config = dict(
    bottleneck='kl',
    encoder_depths=[2, 3, 4, 2],
    encoder_expansion=6,
    ema_decay=0.995,
)
Rows from block 7 of the encoder, named by matrix and row number. Each number is 128 + 32 x the weight over its row's rms, rounded and kept within 0 to 255. All counts start at 0. Numbers have three digits each. After the name is the row's rms in percent of the matrix's.
# fc1: squeeze-excite reduce (encoder.blocks.7.se.fc1.weight, 36x576), inputs 504-575
fc1.0 045:166136098159161134123050145154134063161112107110156131127092116117120136110089157149145104095102121156149144120125155156118123157137173164139122150146110146147152132139146110138128093101097140161080143099163133158145
fc1.1 056:113132135146139164125127141109153179101019091120137104105143152155133115143103148120073154110082171117126130123140108123147071103125147073095136139112082127107138165121117136141131138086128090136125157132138048088126
fc1.2 049:161135121101126114108076121142193047136070125124126129162157095122081159150114145135061133120173179120131123106139108105106102135118089146120150087094120143168128191097133142144167153116103136154123107143129146171139
fc1.3 043:140129114131128123167219187119132129146141114126138120081118128118134174138114103146096121120150113128116118163127129162096163116141138148119122147085130209127124129212145177132110105126115096142107122127097104146106
fc1.4 054:089130126133160157134158087108198148136125132099146139110100135161095104158141147153096088108085146134089022127146143124154128123176142086121185140163096144063114174137123127134073151139116123089075152150127123126129
fc1.5 077:119139142157098183098160113115109138165130118122224148142169139115137056191124157144105105141121088122097132118128143098165097135133102172074127129137084117097121136123152144120081125106098135144205186148195106190134
fc1.6 046:122149126164079110128116136132166115101121120156140117022062153053148160115098114167149118101187131076100115137104115122171134118115138116101134063111103157115141113102145126146140077178069135157095170169048156193117
fc1.7 051:123115157101140130118124130147158082125100195153125111148155070132097144157133066129123166123150150135197137179154136141169139168052140168196121116107128140139113138147117189146105118181114120143192125124151140156153
fc1.8 110:142124133120141152132124155139111122126162140120140157127131123131116166134127103141142145126138146142142165134121108133146117085133152140135119124136217130160132136125126150140161173141148151163169131166095132121111
fc1.9 039:099124067125101159132138119120067120165107087150132127115104147135152123108097129109096076141147121176150138117085109103155073110162110118171129087152111121188141144073094188116127129129127061155117115138133133127081
fc1.10 375:138150166076116133090133111101132140093078107172095142170142104199151152121145107165156176136213056181115122100136076102163154144107118135144118151111138112131122091087137143179096104115107146153083119109142154080141
fc1.11 044:126117150126124120167139145115102121173131129142125104065128100151162119120155081127117075100098127166132160142115082170121148157119108078101203108135133152165167122101130146158093114138133169109125063138085094087122
fc1.12 039:094115086084110138145114167060145135172109111133139098166092128147141123133144120104133128157131137087074112153206119151120113140089081094108125090113137177119131135137087135126110056111174134124117150053028135053106
fc1.13 081:176133141092130154114095129178045120139112113119113123145097149090133188127138105156123128120137171102133128128103128129145134061168124181137108146175236144176124177135072139122160109155132127123165160123140099131119
fc1.14 046:131151115182146087131092099118115107073104129146113130146135116126125066102120143144106132104134198162140198115166115135121099075114141168105152186117099129068113124140112126155147132098119100096081103093111134122181
fc1.15 045:083155162180177117184132136078211098185126098173160124098121109123111124128137126144124136131094113071129105137166133082164121132092092061147156168114039138103162136169106161147088166131121159160148186110132113129139
fc1.16 039:117170204126119124169128126172130134081130057100123185125113139153170072095099097100138148093153171141134180154117163114084201108120096188129124093165145153116181184125133142104148145127136114150160125150175127150155
fc1.17 046:201120111075148128112153082130172158106129115056140157167166175046149156155164145097097092100127147098209127069101130115113114143107120135108131155111111166078124255043114130157141135149162185128189173125189147137067
fc1.18 045:128126137131127132128145100089137097117101134115118143081121127137091126153108204173085182096125129162130136127102132136117131102105132148124128118081041129131109123164164149112108160113122121088102119122095162135129
fc1.19 073:119125123127123139131138061115174143122083139108166126147180110114106101186145188123108131096115113124145130121109094120130121142139145122095135134104058143119118134110150155138101121134122072121124134132144085152122
fc1.20 203:125125122107133130139102143141078109163161149081108141131108126127137166144120090129134117147168123136119144141120075142137118135116153169128063093146246059158126141126125119137183120150123150142135097136133129134124
fc1.21 042:123101098126128142141180083137123151160185125188084149131215164159032160144103105117108110149126118123127152108140121137128110110142141130171143120143119161083122147133095121135117106150150161103128191088165205119130
fc1.22 067:160120152139175112180141159141142167120150067038255132115134136139112097139160131128116133113144162108178155092170110135121098145126112133109078121146050121171148130109087182171134141160129122135165139120171128157173
fc1.23 072:124146172116190145120149131174103174135101043081099091183104112135137131069161130131130139131150108175139151100114133147089174024166122097079079098110127121118159188119163159110155140156192126131125133110002140136123
fc1.24 040:128130074078078121156145125151122181137185136114096113114180128117214210134096160106142143092173117111129144092148133118099119107115136120130100077182128094177098082159111098115211097117154094204126078137112156156133
fc1.25 042:255116229149144114189129171157149162135160117086115113117108078073162114094149115166132148112091174112171119127132146116157126140144143107135102131157046178157173169139105150141105139080156123104092141113165114155110
fc1.26 047:136137168138089128115190110132077132105120135113152135134125115123168118130178154163122087115130156137189122116169117077107086125157124121102093174172198148130111138066171149118177101129109129094143103093155121171137
fc1.27 154:130149140131125143175114171149049102119182126155106135131119101114121157112145091133123111132149124122090129121117117145131123159107161166131093126140255067127130122145114201126154170134093145138160149132116144126129
fc1.28 141:122131126112160166157121144117152110164157147166100141137145052145163194137127115147127108138159110144130109118127097157122175201132134151151095127156230105136157100140118147122135179144121159129213092164216172114133
fc1.29 049:148148114132105055079129129115087100142114083158115094101163255128123134126106127043123109120144153114137122150092181143123105139103072114096119127115055128150154117070118104148136075147125127131071103143133056086127
fc1.30 043:160136156133091157095123137097141161122091127112138089086077115104112092140157126176114095123131136094185116139137148154145125032124108108113167124140137105154106043119131099091141114148101150114151158117043160145182
fc1.31 051:134102126087138081152125068126059115144145114153151136026087121159127134105146147097119110077129115148142115095188119159131147238111101087135154164105167122136135119122138156061109104122172156140138140157075126162089
fc1.32 041:087092123143084127175145063089140109168158119115077136101094109178106166124155142094151163131095130126109121111137113095107134196130077099117175122105139130119135112109122102066145161148134120143130132114130204144137
fc1.33 046:118123150182136095159109139097190097107139101145138121122212099138152155102162113103183120105095100122107132146113110118089133198128177056121154178148129130100119141181103143121157136146088110111117116122097191106121
fc1.34 048:105102159098150153140005155089196161138126181102131133138101138155154109114082138151163183108108119115149147111134216110162131104120154082145145123101069166169115110154101119097121126118089150112143110159136147133145
fc1.35 208:127132113118128133143095145140072125149149141097117145132100111137134158132109097123136074144160118134085134142137100137119159164116131133132068098146237091154117163117097133127195112174115145151148098134168128131117